config = dict(
    stem='deep',
    lr=0.0032,
    final_lr_fraction=0.1,
    weight_decay=0.03,
)
Rows from block 5 of a small audio embedding model, named by matrix and row number. Rows with one number belong to one channel. Each number is 500 + 40 x the weight over its row's rms, rounded and kept within 0 to 999. All counts start at 0. Numbers have three digits each. After the name is the row's rms in percent of the matrix's.
After each channel's rows are labels from the 100 clips, of 14848, where the channel reaches its highest value: "peak in band" is the frequency band that holds the peak. Only what is clearly more common there than usual is listed. The data: struck, bounced, scraped and rolled objects made by modal synthesis.
# convs1: grouped (4 groups) 3x3 conv (model.blocks.5.convs.1.weight, 128x32x3x3, each kernel summed), inputs within the group 0-31
# convs2: expand pointwise conv (model.blocks.5.convs.2.weight, 256x128x1x1, transposed), outputs 0-63

convs1.103 121:545521517493430518414537502500536497460443439479520473493529446527540469454518503442441471424490
convs2.103 080:532498453491466502561582492519521448453523506456494512525457423551557516517533492439426552430496514558524456444523521505449549476436465448468495432534549495534541484448431519504497500454523499
peak in band: 500 to 1000 Hz

convs1.101 116:550509521478437507429535496494530488470444428472521458485534452522534472466521516435433458430473
convs2.101 085:546487483534473488549582502550522464472525483460494518529454427553566531509564505443435533425506552570546464440528543526443568493444495430485516441568553487536557500454444536531500488438524498
peak in band: 500 to 1000 Hz

convs1.92 111:514472509568458528538460424530516527506518475461530512479530493484446474443541453416519565432503
convs2.92 147:470583517538475509520524481527484512490496437496594485491467478521474455473514573477484594488569519509484476485450487498502496498487569483498509491480488494483522450477499517526524600484479501
peak in band: 2000 to 4000 Hz

convs1.2 105:554504524489449494506564457496544504544489440499593474488530460573501495475541534500511487598529
convs2.2 103:493535439464518438526496399479492516495490511482483491467534533505491445524494471490529522531535495458502513547444493491516425486501462536560480507497491482434512515524417466438446515479496409
peak in band: 0 to 250 Hz

convs1.69 135:460443470540514435530518472484513510439511513431536461507554504510450523447458490391504518455517
convs2.69 100:469559542547509463490514429535509518521497440520590505464544518509527531458518624515498582500501496549509491475476487531545483500482553502532493511530496562459512505488482531531493632523473470
peak in band: 0 to 250 Hz

convs1.104 065:447458543472432459446438510473521464452507470518465456525502520514454471445525537492449409472472
convs2.104 108:464488578538515502463500502495460551568554472608515513496530513490451485443507517534526479520499470494457502518472463541565508483556528500503506553463463569486456499512582551551571529556434545
peak in band: 0 to 250 Hz

convs1.27 057:521528462504438538421573505438460494478492475530499426527510531504551502444525475448567526502455
convs2.27 099:508512421454415483583575452475486481490426538449521434511461465552470476563482519403480530468520487494481453480476483427464472487465490483480493465462531492509512464467465468447509514414520474
peak in band: 1000 to 2000 Hz

convs1.117 053:598487530431455488467526496464551458470482462480537458453516483515513462468548526468462432468440
convs2.117 099:523508510573487476452482463554593524404498482483546480489454435488535536494511547481437479439505596565528482432526550526456527569447534441537526459575501515481591539455491503508470518470539491
peak in band: 500 to 1000 Hz; 250 to 500 Hz

convs1.9 061:524526473508424525425547471433491501474473449535499406512521505549533510444533493442546511509461
convs2.9 099:509511422459430497609592454473482482483448551449515453520468464574473464557489508392476539465531481492465462494482482440481469473475495494469483453454517491505505446467470471449533515424499491
peak in band: 1000 to 2000 Hz

convs1.77 121:501491490565442530537440422526510528494518494468516496433523489474464461454536445439525556428483
convs2.77 143:468554499517484526524518502506471505479517471500569500475469474517444418476504556470486578493582517502450476491436479467494494479497556494498522491462476474484509427480501510514525559481471500
peak in band: 2000 to 4000 Hz

convs1.53 111:478451487492458466484499479474548529451445444460507461475475474441474472484482474446440482449394
convs2.53 098:531460562508491466490562597539507487505495498574536512580543486497566576477524535575477491495450508543524500451594535552555526475486501451458465492562519569590470496495533606544530534545495576
peak in band: 500 to 1000 Hz; 1000 to 2000 Hz

convs1.23 129:538492474491474475476416494460508488455449469540558450521581499589467516482555524451463483496469
convs2.23 087:476555498476473455470477460538503476411484460445507472441429452541482482516498508455464527475556555499487458486455465469402451472481504466497521462484488412439541458491487499481504554431506441
peak in band: 0 to 250 Hz

convs1.110 095:497496410530483462484516534536472528491446500493527463550421452449448502479537405510504485504556
convs2.110 082:482506568546437456492493508496496530495464448544490458436516447525484520480511492504443556455505495526511426458493488501524513506494566452624442479491495516530496525447493475484509553485463472
peak in band: 0 to 250 Hz

convs1.37 077:503500492483494529473466502489437510511428415539495503549485491516562493457528498386469503547436
convs2.37 090:486513513480458471483475515474497564469408518494565409460494470474471512533438569442462449452481485527468508443470488457492460538429543456532491472458519486506501509478480461491436532484530461
peak in band: 2000 to 4000 Hz

convs1.71 129:476524484535493496548394465484485499478503543461519478492552523546502519467461379475465536462473
convs2.71 119:446480512489522522478450543472464537485521536523545526456523525475433490465473546508536491531498478450439547510485459473490472460524460513478585536488416500454459472534514531516540486509435511
peak in band: 2000 to 4000 Hz; 1000 to 2000 Hz

convs1.96 121:559520526486426512424540506491543494453444439472527470502530454524536462445520513453446471436493
convs2.96 094:539486446486479491550570507508520463435481520454475494526464448539549512529524491445453527425482518559536476443516518496449523483419457465455484425525548487537538502432426511493473490462530497
peak in band: 500 to 1000 Hz

convs1.56 095:518528510547534523508515518517469404540463421468436513437511497489482508500498518394511474454538
convs2.56 093:446499488503519491495450538469470555476500544482503501433473524488442469513449518470532493538513454466440539488433467437490444479520487494505572543468419460449481497561498500501448477484457520
peak in band: 2000 to 4000 Hz

convs1.109 119:559523517478423518414535503489544488448454443479525477489525461524535462446520510456450470429483
convs2.109 092:540496462492466491543550486514521476412493506457489487514441428539549513520529500453431536421491529551521481437513528507433536494404478440486507432533548498525555509453430495496466484455534473
peak in band: 500 to 1000 Hz

convs1.47 113:462465444441451478440456447439476507468483487503512443508452433502516438432504441482500517503458
convs2.47 071:574490537502501487534573487534528493511511517466462514506539530555488523533599491448503496487511536503533434482507556472476562542518500499484463505530599483487560471473453568577560535407545483
peak in band: 250 to 500 Hz

convs1.16 064:472539452525478535425574514460422512474512512485465465545474528451539526471492430470553531474454
convs2.16 099:512504428460413463554538457480491479481395517446522414507444447522499483566456517407450514449507502498506439455484491426420488496451478456516485468484545488501524490469452482459483508417539474
peak in band: 1000 to 2000 Hz

convs1.114 110:561504523451432507433535493482539464459467444479536467463527470521531459455532517452451450436461
convs2.114 089:547493495538473467523535478551553500420512485475509510519460425518565532518540518459422514423492550560548462425535550522430541515421504423516513443565537497517571542455453520548468498455546487
peak in band: 500 to 1000 Hz

convs1.24 045:519543456514502543483624535484444512494543539513530483551488523423543507507516480477571519529466
convs2.24 098:511493451434415467528512454480493500472375530450533399490444452500495471588440530432466489458492490499513480442472492443414479509441434466517483475480528499497513502493456492467428502452540465
peak in band: 1000 to 2000 Hz

convs1.125 130:500482431567505463507563538536467573514464514511472481562465469450508534498478434485519518524589
convs2.125 099:487557489570466400528549381527516460474492491496513468490509493528491485498533488498490570496541509471523488482475514493490498500499506469607488498527485495439516503489494485481518493472484420
peak in band: 0 to 250 Hz

convs1.76 130:452445461547524440531519485447468476439510511426523442522554517532468529469440488421492521476495
convs2.76 106:459493579552529475481496507521494567525511438554577516469556508475515519443474590527509528514472499545502511475493479550544503525497550486529500521525469584463481508507473533528475592520466493
peak in band: 2000 to 4000 Hz

convs1.115 121:530498509491444507425530497512512505480432419469506452494526437513528487477503507426425457425490
convs2.115 077:548507485538474497589595494552519450502531478460496522523459434548540508500574485426437540450501546548529464458535535514438578503473478435474513446559544477526545484450440542542520494423529495
peak in band: 500 to 1000 Hz

convs1.33 063:503505503410500447518515500506502453487460514458447505390496414454517507512457505553508467447491
convs2.33 088:552506492482473509478503507530586446482444485459487454512462492482502498569541465476480515468501551534571478503529577501455543602471532497471456457537530461487545540469478489477461452471555515
peak in band: 250 to 500 Hz

convs1.19 101:440467470461510511496518590484466457490535570432459504465435542449519464486424481479513521499472
convs2.19 109:523493571545538522461527590554502480532541455552514542561519517465531539470575545550521528520469491500519495505567551554548586540520527509463520515508483564549480464510557579606564506585492591
peak in band: 500 to 1000 Hz; 250 to 500 Hz

convs1.7 130:524490484487475480490433520465512482457401468554555451526588508573477520487550514451479485490474
convs2.7 097:505575496513469381501498423529530491459473454482527471462468457552522492502520513461459555462544533516532450452491516506471495528463525444569478466531524461469535466448461489482487579443514436
peak in band: 0 to 250 Hz

convs1.8 056:506527507491474538492595400508492489547480401520480485505474453480540500502483482507535515589519
convs2.8 108:473485545532533486408432487486490536555506481566516506469549533429522537444440530515519465527441454514514520523514492548557461500532526532522454521524449536495431555509497459472475512508445499
peak in band: 0 to 250 Hz

convs1.51 101:537565546498541460551537536545454487564494530507499577492544452488466576528472562479486493508545
convs2.51 113:422487453462551501457446469468479554527536510514481544426540549446506474487415501508532485534474439477503530527462443491514422483516465537535515543492445507443459547535452433454467494505472435
peak in band: 0 to 250 Hz

convs1.52 076:469473468389458473468480464467486515487477458466518464505468420443579471477541461474493529474476
convs2.52 088:562523494522448489534558477537562487500435483476501434519481500533474490574563498445461510448514576534534414469491557492473534592481520484520451455504606473485608509452497525512530521445580498
peak in band: 250 to 500 Hz

convs1.121 100:491404532410470476498482517489500417466543497435545482463497536481468460481560508500492449492462
convs2.121 115:521507592586477478439516522565527497517511401538537490550531478462497529457555541539476470496515547555512462476517546573509560535502555470482504479515476568493524542468579578602554517564483575
peak in band: 500 to 1000 Hz

convs1.107 058:557419507428493501491500518479526440461533490458568474441488532483458461481585493464480455485463
convs2.107 106:517526552571450488429482502589557519468469421534553439522511452451488502482536550532478483478521569569502458464506532551488517574501546473488502475516489551460557542473565543541546521545509543
peak in band: 500 to 1000 Hz; 250 to 500 Hz

convs1.62 083:518517499560530554506499523514480423531447439484429512413498515512460504497487506395516477473532
convs2.62 096:438502515512501487481453534473463562483487522511553496448462509469442482492453540481521459522517459474422550492455465437500452497504502492510576535468418488446470499550518495514460487501441533
peak in band: 2000 to 4000 Hz

convs1.112 032:607491462500445489478476565455559492502463502461499475513433455464447468467538442446496503495487
convs2.112 153:524478498553474484456470505539551462452470488455500477515478458472555564517501497521450482439480560535534496443565546524455522552436520464488462435580506499525527523446471488499491489499552473
peak in band: 500 to 1000 Hz

convs1.102 043:570509409512470513473535515557508505434503500472491486447478481515479406454516416470485525473524
convs2.102 135:532466533551476478455476517569522473476465454502485474519474442467535550515504525541426476429462537570508472436554543548496525536418532453505451430542523540553496519428528533530534493516536516
peak in band: 250 to 500 Hz

convs1.35 099:475510485525529485480477477482505554515557481489588512612484498489472501485472494512579579504567
convs2.35 117:473537497485531548509437498448490559514534563490566499424515547517470459514465553455541498538526483478481547533450435467510470555522539530473532526503486467466502496533497468495508570476497456
peak in band: 4000 to 8000 Hz

convs1.100 077:531436525404477484483511494487502417451517474461540467432500516498496462470548509476467435473434
convs2.100 108:530502543605464494432495486580594536477494437514565481509490451460500522479520577503466472466497572566513479450521559555481522595488549440546517473553487543455565565470535541563523516508501529
peak in band: 500 to 1000 Hz; 250 to 500 Hz

convs1.89 135:467547499521500523538382460494491497489497550467535478493550515531510521473479387485463546455476
convs2.89 124:456486486485528540478439543476471533461526541499551530447507519469430482465474533501535493518505479439449545516488471443470480482518462524472603527491429469452472477536497506522520475490438495
peak in band: 2000 to 4000 Hz; 1000 to 2000 Hz

convs1.108 124:491488407543492473490543550556467550499450497491499471555439457451483513492508407483499500504566
convs2.108 089:487533525558444442513505452516501483504470447539485458449516459545496523486511481484453560477538496520509436480497506505523505508496555454646454477500488507500500523467478475459492507462475449
peak in band: 0 to 250 Hz

convs1.95 109:485441492552472504529508435510523525480515482457536493492534484476420492419514502398524547435530
convs2.95 128:480601522534486491518536460537489494507486426509604483504494491528502497466525597498487605493539507534488478482457484523515487494485563485517488492496483525476516476471517537528518623508477508
peak in band: 0 to 250 Hz

convs1.43 084:523524510517516526518506520517457399537451457476409523400504487487461525502470512453488451460531
convs2.43 097:432498517521502482484455540483473579493495493514530492452453511473451469484460543494515480520528471467439536490433469477489452493517503498521582528469424488443490495550516508516475508503448530
peak in band: 2000 to 4000 Hz

convs1.79 084:568500503509485507491580512535491508542480497516535593463531461432486493478570575505489538488567
convs2.79 115:463536493459514476526502419457470532522491569535497499453524528535450429534493502538519505522560466477431502561427452485555432475517472554522486516468475495429480498506473476467492516530480427
peak in band: 2000 to 4000 Hz

convs1.123 128:558520523472424514420536501486543481451455440475528472487530462522531458443525514460448467434481
convs2.123 096:547480462492476476531543492517522469422490514456482495522462439536546518517541490462443520416473520555544484447515528497438537497405465448481484427541549503539545514451422502502459491454543478
peak in band: 500 to 1000 Hz

convs1.80 106:460503459504496468579504486459483454469523506428473445495520568544504520476401489459428480478484
convs2.80 083:479448557536532495442433587551512594441514486536555524520542505448543551453501579521513473516452516541526542481521513519529537532485518469516532525559491562514463495523486515537490554515495548
peak in band: 2000 to 4000 Hz

convs1.97 086:596518584518500514503566489458557505497498495513487491526581505571554498497513585466494493508514
convs2.97 086:525495466544457506503537465515574469372480517484518480493451437500557498515500504463452505444507550567538501442501549486441486515437501450485509461549525485499575519464465462477429498460543465
peak in band: 500 to 1000 Hz

convs1.70 138:539431489508422504487481468522512512515490443497472552414476448448444441454557506460512508455498
convs2.70 096:489575476493463535576539485500484433494495496480493471491467476588440462495540494438486584491633499492451444501472480442506505489484555505474494482449499456500512358465481511500518527457482493
peak in band: 2000 to 4000 Hz

convs1.20 039:522521481517529456514609502503479513491553530575503518572509473399477535527550498505504451525483
convs2.20 083:495500479434427498523494491446489508458417524458529411480419459489486456569427525446465480471496500513535518446472481443440471491437418452488492480477518480478511529486471486473387503473541481
peak in band: 1000 to 2000 Hz

convs1.94 131:463540490522509514537383460484480492483495550472537472497553514535511530474475393487458547460477
convs2.94 124:451489481475526522479439528466466527467522545504553527451508530469438487477468534492533497526506470450443549510482465438479464477519463520476592525485425475448469486533493509521523481495435491
peak in band: 2000 to 4000 Hz; 1000 to 2000 Hz

convs1.57 100:525520510468513459513506496505463421532483471457438520387507443471449516485449509490491451436542
convs2.57 095:463523522543508493491465504502511584492520489501538505474473521503470473480499536485515540529543484462453531501451486527485464510529550509528595548492467485443537490576493544537507541494472502
peak in band: 1000 to 2000 Hz

convs1.14 118:544499469495469459474411470455515492468463458514552440535537474553445532481547530442435464511476
convs2.14 076:453534494472500502494464533510484465408474497432506466449437453522472467532462517446474494492542531491452469504465449483425450441486499481489531453461461407474528461516506511458512571433496460
peak in band: 0 to 250 Hz

convs1.81 066:583461498579521441515571475423428448496497500500502550513513513495468533461511555505468525474526
convs2.81 133:418469547502509481466465493442457570516494544560528516462530525459472495468408530535519483509467446495455526505481436530535419440515513515525468525442471531446438533511515516487538570502440488
peak in band: 2000 to 4000 Hz

convs1.122 060:461471526488448431443440493447510473450483473530493444524476492492449469429542507533467421479456
convs2.122 090:467503554512470498455493452494450529549509477618518475497524490515451487472486546531475478502484458508431453489468439532573463512532511486519457514424469569495465504483612507517579546537438540
peak in band: 0 to 250 Hz

convs1.50 091:525524522446506423530504506516438476543510541527489540448518410490445549500437525551485480523562
convs2.50 084:413503466486524478472432439466482562554515509524510515447538544462531450489454520514527468536481442463523513519448439541518437504525514545562472535500466519442444539538460477486490517490480418
peak in band: 500 to 1000 Hz

convs1.119 069:536481500441442497458513490485500447433495465440553469414505484499507421446537492482469480455452
convs2.119 083:550451530600510456456484469570542525465521496489517528510526491472560560485562520506460464446469554598541513452554567556479547529438503452510532457584520523506527587477444539565469504468533471
peak in band: 500 to 1000 Hz

convs1.99 116:554520526492427515421544502497540501455442442470524471506527446528539468449518510448447477432499
convs2.99 088:539483445466479508546577519505509448431497525470470496521452440557541499519517493439449546429479508559519485448513515489438510469422460472445502422513545498527529489438420507481469490450518498
peak in band: 500 to 1000 Hz

convs1.22 095:459487467463483533475540543479436480483508540462410487458442552431543474489447448482542531480474
convs2.22 100:517517581542485499512580584546502481490515451571478486572510496522505508463597478533504546504534511495504454530532520546542544473533512501480485516511479531585488461511571592592568502561460587
peak in band: 0 to 250 Hz